{"image_size": 32, "crop_scale_min": 1, "norm_position": "pre", "parallel_block": false, "inner_norm": false, "drop_path": 0.15, "depths": [2, 4, 4], "widths": [96, 192, 384], "optimizer": "adamw", "lr": 0.0014, "eps": 1e-08, "batch_size": 64, "lr_schedule": "wsd", "final_lr_fraction": 0}
Rows from block 4 of a small multi-label image tagger, named by matrix and row number. Rows with one number belong to one neuron. Each number is 200 + 30 x the weight over its row's rms, rounded and kept within 0 to 999. All counts start at 0.
After each neuron's rows are labels from the 100 images, of 14976, where the neuron reaches its highest value: "responds to" is what is common among them. Only what is clearly more common there than usual is listed. The data: flat shapes of many kinds, plain or patterned, on busy backdrops.
# fc1: MLP up (model.blocks.4.mlp.fc1.weight, 384x192), inputs 96-191
# fc2: MLP down (model.blocks.4.mlp.fc2.weight, 192x384, transposed), outputs 96-191

fc1.95,189,218,208,188,189,205,201,221,255,205,200,249,226,160,216,214,166,199,186,171,231,231,161,176,211,241,194,215,206,219,193,193,217,198,195,195,231,177,206,167,233,201,177,243,206,182,249,212,131,169,168,218,241,198,245,149,187,190,180,180,154,200,221,189,189,233,202,239,136,154,188,246,239,189,216,208,202,209,269,167,148,184,223,143,226,175,218,218,162,251,236,180,188,226,221,205
fc2.95,199,214,198,152,241,249,193,243,189,170,220,188,219,216,202,214,263,176,157,192,160,159,188,170,223,223,169,188,222,179,200,180,221,188,225,228,238,221,215,194,205,239,229,239,221,183,185,129,204,209,195,257,229,221,192,221,204,219,201,169,143,186,199,223,222,240,230,158,185,150,186,226,193,226,198,203,194,199,255,237,157,245,206,165,172,210,198,160,173,135,240,264,243,183,189,212
responds to: purple shape; its colour: purple; its colour: green

fc1.56,156,229,235,188,209,165,182,171,216,178,257,187,253,230,225,190,237,206,180,192,245,203,196,114,198,282,257,209,200,195,222,202,175,232,183,192,218,248,167,125,241,210,210,174,230,169,187,219,195,177,201,234,300,171,204,212,228,150,172,234,203,177,187,209,211,261,204,191,154,210,211,230,239,183,210,210,176,210,173,203,204,198,179,178,176,211,230,197,243,215,192,219,163,205,208,184
fc2.56,264,135,185,217,217,247,195,210,166,195,170,231,180,182,182,246,156,200,221,206,141,182,169,227,203,140,163,185,201,224,187,205,199,218,244,172,209,196,226,300,151,186,228,198,170,207,192,175,234,204,222,175,134,241,196,229,183,223,255,166,206,193,190,192,195,133,184,180,241,163,213,180,162,193,214,214,199,216,208,186,171,186,215,189,213,188,148,191,198,170,228,210,190,172,186,191
responds to: yellow shape; its colour: yellow; frame

fc1.11,209,244,198,218,172,177,196,207,222,194,219,256,214,189,204,208,193,193,237,202,245,217,227,167,192,234,176,230,192,233,210,206,220,220,206,190,245,165,229,131,264,176,213,222,203,150,221,217,215,158,199,210,219,230,231,162,182,220,152,157,192,235,205,186,254,218,259,188,151,211,162,176,231,199,241,207,189,201,254,220,172,222,177,145,242,195,199,221,171,227,223,200,160,239,213,139
fc2.11,167,205,207,162,207,253,187,261,274,179,224,169,247,195,202,204,230,197,185,209,175,194,203,160,220,215,172,202,225,179,172,204,219,225,226,200,261,246,210,172,242,238,239,231,209,169,170,150,211,188,213,241,225,252,172,194,201,229,160,198,170,169,177,180,240,233,249,145,166,189,151,205,200,212,208,212,179,202,222,236,159,250,205,175,190,195,197,180,190,157,222,268,207,203,193,218
responds to: green shape; its colour: green; ring

fc1.332,185,232,246,231,206,185,221,181,205,134,243,202,223,188,248,193,263,188,222,178,232,208,197,166,183,252,224,217,220,187,188,219,180,235,190,217,256,220,215,131,211,176,238,170,247,173,246,272,191,116,183,227,235,216,196,149,220,207,165,208,177,193,196,194,199,220,215,147,140,187,193,216,254,190,251,170,189,212,186,237,176,196,198,169,213,211,214,205,195,212,256,176,169,193,230,169
fc2.332,150,206,175,147,193,220,190,239,257,194,247,166,247,193,204,190,217,197,218,205,232,245,213,161,203,232,222,205,209,182,172,229,180,218,160,176,239,255,197,146,220,221,227,166,219,190,183,170,185,189,225,224,215,235,172,168,187,182,161,231,223,193,179,204,229,228,228,174,164,229,176,196,247,223,192,183,158,202,188,220,200,232,201,210,191,206,207,180,220,219,208,268,179,213,184,187
responds to: blue shape; its colour: blue

fc1.194,173,185,197,208,214,215,193,173,176,218,198,220,157,240,193,211,174,97,251,183,192,133,202,186,189,210,213,132,183,212,261,234,191,215,214,137,157,196,208,235,167,176,241,175,207,142,216,220,193,171,226,174,200,229,227,201,210,184,219,178,233,181,185,208,182,208,202,203,211,173,180,178,170,196,241,198,140,151,234,191,192,199,166,210,220,248,179,292,229,184,247,220,180,145,161,158
fc2.194,155,200,180,167,215,215,183,200,177,220,244,245,134,193,181,190,188,157,261,180,234,159,202,138,181,239,208,172,166,169,229,202,211,195,191,173,150,226,233,173,130,213,207,195,195,192,223,182,191,189,214,171,249,236,203,218,208,197,229,157,237,203,216,212,171,251,228,234,232,151,206,153,202,209,227,176,190,141,245,237,200,221,175,236,201,201,173,198,203,184,226,200,223,169,192,154
responds to: pink shape; its colour: pink

fc1.169,208,219,215,225,205,195,203,198,179,115,238,196,183,190,212,238,258,202,207,202,205,228,196,172,208,245,198,195,238,202,198,242,154,249,203,231,239,217,250,134,193,215,241,163,264,171,196,218,214,130,195,235,237,211,212,157,214,216,177,198,188,208,190,197,213,221,232,145,125,173,166,200,269,215,248,178,190,187,200,232,179,208,200,147,220,251,207,180,197,183,273,188,160,186,219,164
fc2.169,161,203,147,151,225,247,192,253,244,182,229,172,226,214,227,201,231,202,186,203,210,209,208,159,213,230,191,197,221,188,174,221,202,228,205,205,220,257,203,153,219,247,238,207,226,174,174,155,194,188,231,248,225,244,161,200,207,204,141,211,199,172,176,184,239,234,233,170,157,205,156,203,233,229,205,194,154,186,210,230,172,247,199,192,197,222,206,183,191,181,221,259,198,186,185,208
responds to: blue shape; its colour: blue

fc1.38,193,214,274,218,167,200,213,230,241,174,213,260,242,182,215,192,175,173,236,178,244,213,224,188,160,202,194,253,183,197,198,190,211,193,186,167,300,189,240,174,303,150,214,187,170,142,226,222,222,208,146,184,211,236,229,134,196,243,202,190,176,233,209,181,214,210,234,148,215,254,174,188,175,174,211,214,207,245,229,220,189,214,178,186,211,148,174,258,168,302,198,197,163,259,201,170
fc2.38,188,204,273,209,130,190,191,240,258,193,215,231,238,129,182,188,197,191,236,191,194,193,206,155,193,206,187,237,191,194,167,169,218,164,214,180,287,215,219,189,256,164,209,207,131,199,227,177,249,226,154,186,237,242,212,143,188,257,209,192,175,203,173,163,199,235,217,155,235,222,172,208,158,162,212,216,214,244,219,211,153,239,214,185,185,140,147,184,180,229,189,223,207,236,213,196
responds to: green shape; orange shape

fc1.93,155,181,206,210,243,228,191,161,190,177,241,187,172,247,195,194,230,165,230,168,180,167,153,160,171,226,233,155,195,215,217,235,190,300,196,168,217,239,191,214,174,192,242,179,248,185,178,227,185,128,214,200,227,203,174,205,226,136,201,217,211,173,204,215,188,235,190,148,197,220,182,183,214,179,232,197,183,191,180,179,190,173,180,190,192,257,205,248,237,180,245,185,200,147,162,179
fc2.93,157,229,190,143,197,214,199,256,225,217,256,175,199,187,216,212,216,202,221,238,226,194,190,141,208,237,198,208,210,157,218,189,217,177,172,196,183,283,222,143,223,232,216,220,208,189,187,143,169,188,214,210,250,237,154,210,211,182,185,233,215,179,188,182,221,250,251,185,188,247,196,177,201,213,204,221,168,201,221,231,205,229,196,242,176,192,204,171,239,208,201,256,220,213,207,205
responds to: pink shape; its colour: pink

fc1.64,128,228,214,209,201,166,181,203,196,179,275,139,199,215,194,198,302,119,179,200,227,167,146,99,154,192,209,167,201,215,258,214,160,206,202,214,200,239,211,212,192,191,227,203,258,204,208,246,192,185,170,195,227,178,212,165,206,190,206,288,217,232,149,202,156,249,200,206,179,211,233,217,157,217,183,204,187,195,156,176,119,195,188,201,209,158,200,204,197,145,218,159,165,232,206,235
fc2.64,151,224,211,163,185,226,189,250,205,198,242,135,207,209,195,260,204,208,161,234,216,197,195,160,202,176,216,215,211,204,212,174,191,157,199,219,184,251,167,143,219,209,213,186,218,209,174,183,191,197,217,208,198,204,211,185,205,201,195,221,192,211,188,204,200,211,207,280,178,252,172,180,198,241,113,197,187,185,164,209,222,183,210,269,202,176,224,181,218,203,186,230,194,263,195,219
responds to: red shape; count: five

fc1.275,166,196,178,191,246,192,163,165,179,183,223,221,185,236,181,153,212,136,240,175,224,173,191,169,149,214,248,138,170,191,229,243,149,240,173,174,167,226,216,195,170,212,286,167,212,171,215,218,225,193,206,185,220,190,199,184,200,193,210,189,244,209,150,224,202,223,202,191,214,185,202,195,180,227,217,177,166,185,228,215,170,213,164,191,185,224,193,222,212,170,245,258,196,176,166,140
fc2.275,174,217,202,156,193,209,193,235,198,229,254,211,177,181,215,195,209,201,251,225,225,181,193,103,199,232,203,194,182,162,208,189,194,175,185,192,160,272,237,143,189,222,212,193,188,204,211,141,182,199,216,188,285,235,184,207,203,193,194,205,237,194,198,191,200,269,234,198,218,203,210,160,209,209,213,215,186,185,247,227,211,226,190,250,172,192,183,164,230,204,201,242,225,198,208,175
responds to: pink shape; orange shape; its colour: pink

fc1.272,147,188,167,208,260,215,199,196,184,152,219,215,192,263,194,177,266,192,212,188,216,209,214,139,165,196,189,163,211,168,170,214,201,219,172,209,201,233,200,185,250,232,231,186,188,189,194,198,247,213,168,260,262,153,195,197,198,214,201,218,222,174,191,224,236,280,237,176,210,236,228,212,283,214,184,188,204,260,205,238,241,208,153,137,187,174,192,228,189,204,203,157,194,208,166,163
fc2.272,127,202,145,196,217,238,219,224,166,186,266,221,184,193,177,182,210,156,234,211,245,201,193,133,197,234,186,161,213,154,157,197,205,172,206,227,178,244,204,145,219,214,214,202,206,192,177,191,205,271,196,219,233,207,186,215,187,228,163,175,202,205,203,190,275,255,223,195,214,177,213,207,198,243,150,165,184,220,218,222,213,224,192,171,215,177,172,194,202,191,194,211,208,212,207,182
responds to: orange shape; its colour: orange

fc1.306,181,205,178,204,216,229,214,191,188,150,223,210,187,188,157,178,253,178,268,183,241,226,230,158,176,232,202,149,190,162,174,237,192,235,180,227,224,225,200,155,227,202,193,197,218,196,190,226,218,210,221,248,229,194,181,221,189,220,151,190,224,227,185,195,253,243,251,157,182,202,198,192,278,224,178,138,197,252,202,250,226,228,176,142,189,224,204,203,209,190,200,212,210,220,223,169
fc2.306,122,213,138,190,199,212,226,213,218,202,273,196,197,195,182,167,212,176,231,212,237,211,228,90,213,253,223,169,190,217,154,206,214,206,212,210,180,236,200,127,213,200,207,166,212,181,193,193,197,242,228,213,271,232,199,191,170,219,152,195,236,222,206,188,259,290,208,199,196,206,171,181,188,230,168,187,179,193,200,190,199,243,192,195,204,205,185,200,221,186,183,227,212,208,211,169
responds to: orange shape; its colour: orange

fc1.115,167,260,215,153,186,196,223,212,185,201,272,151,236,187,216,203,285,205,214,215,242,215,236,154,192,215,185,160,181,197,178,195,215,220,170,237,217,246,228,186,235,212,175,167,222,203,233,173,261,209,202,193,242,186,223,137,172,206,186,194,208,210,199,216,217,219,222,174,194,210,172,185,204,217,199,244,193,231,233,233,206,288,185,168,138,215,231,191,150,164,197,232,207,212,195,148
fc2.115,248,146,185,232,203,211,188,180,214,217,147,248,168,205,192,209,163,226,197,172,147,202,199,228,212,154,179,236,199,235,174,190,228,210,244,163,189,120,175,261,166,170,178,228,174,194,206,223,225,212,207,218,157,209,197,229,214,223,200,172,198,175,227,193,187,156,171,208,219,172,186,201,197,173,233,204,225,174,193,174,189,163,195,195,237,200,175,228,178,194,216,153,214,175,210,227
responds to: orange shape; its colour: orange

fc1.63,157,191,183,199,201,152,171,195,236,222,204,193,189,232,214,199,196,111,215,171,221,155,273,167,230,223,178,194,212,257,285,212,246,214,230,161,194,169,208,204,203,175,182,216,210,106,225,262,219,174,228,194,225,231,238,218,199,222,189,162,236,221,183,174,190,220,185,217,202,194,159,182,166,194,217,214,131,165,228,156,189,224,166,194,221,203,210,281,156,174,228,182,149,207,183,193
fc2.63,212,209,187,146,258,249,174,218,184,175,204,208,181,217,195,220,232,188,188,183,159,187,214,116,206,212,165,168,197,166,205,212,242,233,200,203,226,203,221,225,179,249,222,250,231,176,200,144,208,174,206,240,301,203,188,219,203,210,223,182,177,176,212,224,198,289,255,171,186,168,199,185,208,224,232,203,197,183,260,236,189,230,195,146,197,212,219,180,154,134,256,213,230,167,177,173
responds to: pink shape; green shape; its colour: pink

fc1.314,117,221,201,157,231,205,184,195,214,165,285,135,210,249,197,200,276,152,167,178,213,171,168,120,184,210,220,186,209,224,263,219,175,218,198,210,220,259,231,192,204,173,201,174,276,176,180,219,168,170,157,206,236,182,200,195,186,185,208,265,199,213,204,252,167,258,204,196,185,236,207,216,185,216,177,221,175,210,159,200,173,201,184,198,203,169,236,210,188,169,240,169,211,224,197,221
fc2.314,131,209,178,138,200,226,164,266,191,220,252,161,183,196,184,289,187,186,185,227,203,199,188,152,210,186,192,222,202,189,225,166,190,151,215,198,173,260,216,164,197,224,218,223,208,214,193,136,204,212,237,186,195,229,210,199,191,205,230,212,206,210,187,197,190,220,201,264,194,208,208,176,161,247,136,213,175,183,223,197,181,213,210,259,204,168,206,161,202,201,200,256,213,225,195,205
responds to: red shape; its colour: red

fc1.378,137,224,189,176,219,188,191,201,203,177,270,145,201,242,208,207,283,124,173,194,199,171,161,119,170,204,192,178,215,236,276,222,187,204,214,200,217,258,232,208,203,171,211,190,280,191,199,226,187,174,168,210,242,176,209,187,197,188,217,266,195,209,195,252,168,265,204,196,178,223,201,221,182,235,178,214,180,199,159,189,152,187,198,199,205,179,222,194,180,151,234,168,214,216,181,218
fc2.378,138,215,193,137,194,220,171,262,197,220,257,148,196,200,186,272,190,200,181,233,207,199,190,165,212,189,200,228,204,196,221,167,187,154,212,202,175,255,196,156,207,226,217,213,213,214,190,141,211,208,238,190,192,217,206,204,198,191,218,208,205,207,177,203,190,208,201,270,189,220,198,180,168,244,131,216,177,181,209,196,192,224,210,270,203,173,212,155,217,203,195,269,207,237,191,209
responds to: red shape; its colour: red

fc1.3,208,211,236,226,211,185,208,205,211,138,241,198,180,188,211,201,247,206,227,193,218,227,193,164,191,248,217,195,228,203,205,249,135,261,203,212,260,208,225,140,199,205,232,164,274,176,219,242,203,97,202,224,245,205,198,149,217,189,181,221,199,212,173,193,210,210,232,142,131,172,177,209,267,211,231,176,187,191,195,220,167,207,194,152,201,218,230,180,185,185,274,204,154,189,213,167
fc2.3,153,202,158,171,205,238,192,255,250,194,245,168,228,195,204,212,222,218,199,222,214,214,205,144,228,231,178,198,217,191,166,219,204,228,221,205,214,261,207,143,222,239,232,200,222,178,172,161,199,182,250,230,226,249,163,194,192,200,137,205,210,189,179,169,242,231,232,172,161,199,163,190,228,224,204,203,165,195,204,221,173,232,219,199,209,214,208,164,205,180,212,263,181,192,207,206
responds to: blue shape; its colour: blue

fc1.196,146,238,216,189,213,158,145,207,238,199,257,172,197,202,188,217,235,146,194,202,234,193,148,157,137,225,231,226,180,216,279,183,193,194,213,201,218,218,221,170,247,187,216,200,224,185,232,251,207,171,152,194,238,201,226,163,201,207,230,242,225,240,172,206,164,237,215,210,180,258,212,200,198,220,185,185,168,207,182,185,156,205,153,203,224,163,215,238,198,209,195,176,165,240,228,203
fc2.196,139,211,234,150,175,229,172,251,221,189,262,160,226,195,191,226,209,180,199,215,231,190,187,135,213,218,213,222,224,196,215,185,191,157,194,178,211,259,170,124,237,218,208,180,202,195,173,167,213,201,211,210,225,204,179,204,214,186,178,192,182,182,183,214,211,236,211,232,192,247,187,202,202,223,158,197,167,205,197,209,227,230,192,253,192,184,213,198,248,220,192,256,173,230,191,222
responds to: red shape; count: five; bar

fc1.157,170,227,218,158,262,217,207,207,195,158,246,180,222,253,218,204,300,164,166,178,217,177,165,151,201,214,203,206,222,216,238,212,177,203,201,211,258,236,218,191,208,176,180,183,266,191,159,214,187,181,178,242,230,186,192,215,212,187,185,244,173,213,209,234,172,218,220,182,161,246,183,211,176,213,181,211,156,184,163,205,208,196,193,195,198,203,259,198,160,174,270,197,210,203,189,227
fc2.157,148,213,180,156,220,227,166,254,174,205,244,161,180,205,190,287,181,178,188,214,178,162,175,158,197,183,181,201,212,198,221,178,179,184,229,209,180,257,222,188,192,248,239,221,218,199,178,130,213,201,235,194,194,224,206,224,208,197,242,180,189,206,170,199,197,211,214,245,200,176,205,179,146,234,159,220,180,178,246,209,168,244,213,235,210,178,203,147,204,165,217,274,199,198,189,211
responds to: red shape; its colour: red

fc1.323,142,214,194,197,199,173,179,222,201,209,268,127,165,185,177,211,252,150,159,188,208,156,141,148,152,182,197,183,222,214,268,191,192,192,204,248,184,235,227,209,218,153,193,228,242,200,213,233,207,175,163,167,214,176,217,165,201,191,216,257,212,238,155,191,169,223,199,235,182,215,231,231,153,229,179,223,197,185,136,158,117,210,208,199,214,139,204,208,192,169,192,169,168,257,245,241
fc2.323,188,212,197,148,202,229,170,262,187,204,205,123,182,222,190,278,209,197,161,233,174,179,192,162,219,169,207,213,225,204,237,177,181,162,219,215,172,245,167,175,192,232,228,197,229,208,184,152,211,188,240,216,218,205,187,218,208,205,209,223,202,203,168,208,188,222,199,274,179,232,187,174,171,262,122,213,171,173,177,189,203,208,217,275,200,206,227,175,217,164,202,262,203,240,193,230
responds to: red shape; count: five; crescent

fc1.217,188,219,185,211,209,193,225,204,229,190,232,182,199,195,213,218,234,237,212,203,196,229,206,192,195,229,182,207,220,206,183,237,220,283,214,230,260,196,215,159,211,190,187,242,228,155,185,247,168,136,207,218,220,199,188,206,207,172,177,179,212,237,194,175,235,206,249,184,144,209,165,185,308,245,223,221,197,199,173,221,193,193,195,186,235,222,235,203,207,197,237,155,181,218,227,198
fc2.217,221,179,160,210,182,213,188,245,252,213,182,161,214,173,178,239,201,248,204,231,144,209,215,163,241,168,163,200,204,229,161,197,216,244,237,212,219,179,190,228,192,222,222,191,209,185,185,166,247,165,281,219,214,254,192,210,153,222,168,187,232,219,208,127,217,214,197,172,164,185,174,166,164,209,198,214,202,193,188,164,164,205,245,205,230,189,209,165,190,144,194,225,193,198,227,228
responds to: blue shape; its colour: blue

fc1.371,180,232,220,174,266,184,201,177,226,173,207,192,224,252,240,185,226,185,169,162,209,186,165,175,172,239,213,215,235,215,220,229,157,202,181,201,200,214,183,162,226,201,220,202,227,185,174,238,177,185,159,256,261,172,165,191,256,163,167,237,165,173,167,227,224,250,223,206,162,221,187,262,227,169,238,178,169,188,206,240,210,200,173,174,182,212,205,207,198,209,226,233,189,185,168,216
fc2.371,118,205,204,183,200,194,216,193,224,202,289,172,251,196,211,194,197,231,169,199,191,185,182,58,225,252,211,236,189,193,184,181,228,207,190,205,221,233,178,141,226,195,201,219,206,216,193,168,186,221,199,224,281,189,181,210,199,167,181,211,171,202,207,215,203,301,197,215,190,217,194,213,225,193,196,220,210,183,188,208,192,229,233,222,188,191,203,184,226,228,198,251,233,176,200,217
responds to: yellow shape; its colour: yellow

fc1.113,123,223,233,159,239,221,190,198,200,150,285,148,228,245,201,219,262,170,173,202,210,178,144,140,193,195,215,195,211,212,238,209,173,216,181,192,238,261,235,183,221,198,213,178,254,189,181,208,180,157,159,212,225,169,219,196,210,161,213,276,168,220,203,239,187,250,213,188,181,229,193,240,195,218,186,237,184,209,161,180,166,192,208,186,194,176,265,208,207,188,232,207,222,224,180,221
fc2.113,137,180,170,146,208,224,168,261,187,219,253,193,188,188,188,273,183,183,205,209,193,198,183,140,216,182,162,225,213,181,221,166,192,155,206,176,181,266,216,178,200,233,225,240,192,212,191,123,230,226,233,194,205,234,176,231,188,204,226,206,206,192,175,200,198,225,200,234,208,217,212,192,148,230,162,208,170,201,238,196,171,232,207,250,199,165,190,167,211,199,203,261,208,201,186,212
responds to: red shape; its colour: red

fc1.325,163,218,227,211,212,196,252,177,179,176,218,189,193,218,201,212,201,217,153,186,200,196,139,155,182,223,231,245,221,205,217,161,193,184,180,224,178,213,155,146,201,179,185,205,201,218,163,225,167,206,142,251,238,198,197,209,235,152,180,249,154,210,214,213,184,245,191,243,184,216,190,253,283,196,187,139,191,153,153,191,220,155,197,211,231,228,205,235,234,266,174,197,174,211,225,252
fc2.325,131,205,193,165,191,192,214,201,222,217,291,170,224,210,207,178,210,219,159,198,219,186,199,103,210,231,224,249,189,190,197,188,206,177,196,216,178,248,180,124,224,200,202,194,195,215,190,175,205,247,207,224,253,193,185,226,212,172,170,209,189,204,197,215,204,262,204,257,194,228,178,204,208,198,180,203,192,150,178,214,205,234,200,257,181,195,189,175,233,206,184,252,220,196,189,229
responds to: yellow shape; its colour: yellow

fc1.303,164,180,166,155,233,232,169,216,242,225,202,214,210,156,180,210,165,181,212,189,192,288,186,199,244,213,171,260,234,210,216,206,181,151,204,133,238,215,232,203,171,227,181,203,222,226,218,176,212,224,214,165,216,183,173,189,177,206,207,215,207,172,224,223,175,215,188,199,180,163,232,244,226,246,197,212,200,228,224,177,204,193,236,182,188,169,242,188,175,282,239,156,200,163,203,228
fc2.303,165,150,131,163,219,231,166,237,237,243,226,221,193,156,179,194,193,192,212,195,223,298,206,155,239,236,159,257,205,200,228,211,188,118,217,169,209,213,222,159,181,226,193,201,208,222,237,162,219,225,228,173,259,220,175,190,179,237,182,193,218,203,197,198,169,247,188,194,186,197,222,208,216,228,205,190,171,197,234,185,186,205,204,203,187,207,227,200,178,200,223,181,207,179,219,212
responds to: purple shape; its colour: purple

fc1.290,133,216,250,203,198,224,217,195,232,175,254,238,214,204,239,179,211,164,219,195,260,191,210,127,158,234,199,219,194,208,218,183,236,213,205,157,263,208,219,141,257,180,184,213,199,151,229,215,175,194,159,221,272,211,195,185,226,202,187,227,168,171,237,202,193,276,217,169,204,240,175,198,210,185,234,197,137,232,234,218,196,189,170,175,218,194,199,273,192,246,215,156,225,211,162,194
fc2.290,171,184,274,173,151,199,195,232,226,171,244,227,249,163,192,209,187,159,261,168,214,211,184,232,209,200,195,231,210,204,183,226,197,167,173,144,301,242,222,189,257,173,203,195,165,197,193,175,210,223,165,184,166,240,187,172,183,195,193,203,163,213,182,211,209,183,216,133,227,230,206,243,194,180,211,167,157,254,203,192,204,189,183,182,211,155,160,206,217,241,201,231,173,211,191,201
responds to: green shape; orange shape; red shape; its colour: green

fc1.372,183,200,207,182,241,205,198,173,215,165,213,192,245,184,195,199,208,170,187,186,223,219,181,167,206,247,214,199,227,164,214,211,193,211,156,199,225,248,172,193,181,230,184,210,291,197,214,219,147,124,191,204,229,124,204,178,186,151,181,208,162,174,208,243,217,236,215,229,98,171,236,252,219,193,202,195,206,237,215,202,211,202,225,101,203,174,257,177,196,209,233,201,182,182,239,200
fc2.372,186,189,161,159,251,273,201,269,217,174,229,189,238,214,190,237,227,167,186,199,187,220,191,170,242,205,156,219,238,212,202,215,199,174,235,185,240,237,221,180,229,247,241,221,232,174,179,122,215,200,222,230,218,232,156,211,191,209,156,185,174,174,198,210,232,215,244,141,173,197,191,229,174,228,218,196,139,209,218,224,176,214,213,177,199,197,205,186,189,160,247,255,208,181,189,226
responds to: purple shape; its colour: purple

fc1.129,157,206,215,191,242,167,164,144,233,208,223,236,202,246,226,177,207,206,186,154,229,222,185,147,183,270,212,233,180,198,202,225,200,218,207,187,186,194,183,109,282,189,194,201,205,190,190,247,196,207,178,239,272,175,191,188,257,178,177,248,200,188,197,225,184,260,198,202,166,221,192,220,270,204,229,200,199,159,196,198,206,185,151,184,177,205,212,229,197,242,200,173,205,215,206,202
fc2.129,123,196,180,180,199,197,217,191,225,220,279,182,223,206,206,173,197,223,156,191,214,190,198,117,221,246,212,256,190,182,195,184,223,180,181,211,176,241,163,129,214,195,195,202,200,221,198,180,182,247,205,229,242,202,177,227,206,173,150,208,183,198,204,216,204,263,195,255,191,219,179,215,230,187,193,192,194,147,179,205,204,230,212,250,181,206,185,190,222,237,189,244,222,175,195,229
responds to: yellow shape; its colour: yellow

fc1.285,163,188,199,209,198,170,238,164,211,182,190,233,197,253,211,205,176,229,140,157,213,207,186,184,180,218,246,251,207,222,202,198,208,191,194,212,175,185,130,172,215,170,157,210,195,205,176,241,200,209,181,258,226,190,188,255,262,189,181,216,187,183,189,211,189,231,184,218,207,217,177,237,307,160,185,163,188,143,165,184,218,200,185,229,220,227,182,263,223,289,172,189,193,195,191,270
fc2.285,189,190,173,189,188,194,225,201,220,228,222,186,209,204,192,180,195,262,126,190,167,187,204,140,214,208,209,280,183,190,183,170,224,172,212,225,170,210,197,172,209,177,200,223,177,225,191,190,217,290,199,233,243,201,187,221,209,213,171,208,176,216,206,206,185,246,192,282,199,215,178,200,178,191,180,190,210,118,171,200,165,222,205,265,198,180,149,176,201,168,184,237,233,193,198,255
responds to: yellow shape; pink shape; count: five

fc1.382,105,170,180,192,228,212,169,187,218,185,233,229,207,214,201,175,184,165,231,165,209,238,147,109,195,258,195,223,235,199,220,255,167,182,188,163,207,209,186,173,185,217,210,195,208,188,207,220,200,197,201,189,250,195,152,201,208,166,171,220,214,158,188,229,177,282,197,190,185,182,222,235,236,210,252,165,143,204,211,211,190,188,194,174,224,219,199,252,189,235,223,176,118,164,172,203
fc2.382,190,205,191,174,177,163,193,206,203,275,212,170,208,189,167,199,162,211,210,231,177,213,200,252,229,182,221,209,171,233,222,168,221,171,219,200,156,216,210,199,166,212,183,202,198,241,228,140,165,220,259,150,146,241,231,215,169,168,229,224,227,243,185,186,181,150,182,262,214,211,195,161,178,205,172,254,213,179,202,136,190,209,250,256,176,206,186,144,254,229,179,287,243,199,215,188
responds to: purple shape; its colour: purple

fc1.62,168,222,241,236,219,175,197,183,212,141,247,174,186,195,209,193,241,188,214,175,227,219,193,172,198,242,206,185,223,224,186,249,156,254,203,201,249,221,195,142,205,160,200,174,264,189,212,291,206,139,192,228,239,199,190,167,203,212,158,259,186,234,175,188,221,229,200,169,120,201,189,199,267,177,239,181,204,206,155,223,193,214,217,164,213,211,231,210,181,206,237,180,156,181,240,193
fc2.62,142,203,148,188,180,200,195,245,267,224,249,166,214,184,200,211,199,226,230,222,220,244,228,109,214,233,196,198,197,199,166,215,219,236,200,195,204,218,198,156,209,232,222,202,213,176,192,165,187,180,259,207,238,254,183,176,175,200,153,194,246,213,177,165,236,254,219,186,166,200,152,158,220,227,199,201,188,173,200,191,186,227,218,219,217,210,205,168,223,198,199,254,175,223,210,189
responds to: blue shape; its colour: blue; ring

fc1.293,173,208,201,168,244,159,158,140,236,182,218,210,227,252,246,176,227,199,180,135,228,197,173,155,188,247,219,239,231,221,219,221,160,211,192,203,210,200,180,136,251,202,224,193,212,198,193,249,178,173,167,241,254,167,177,199,247,177,176,247,193,186,174,243,201,240,201,205,166,230,192,250,219,197,234,194,180,190,191,224,211,198,171,188,163,209,209,218,202,215,234,225,193,196,170,196
fc2.293,104,195,190,184,197,199,225,196,223,209,289,193,229,201,204,167,199,227,172,194,218,192,198,103,217,253,212,246,189,180,181,184,228,183,188,211,190,243,167,124,234,193,201,209,191,218,195,179,187,252,199,228,251,203,180,221,206,180,155,206,181,200,205,210,217,276,199,237,199,223,181,213,233,187,192,196,198,169,184,212,201,230,213,236,189,192,181,191,223,241,186,240,228,179,196,217
responds to: yellow shape; its colour: yellow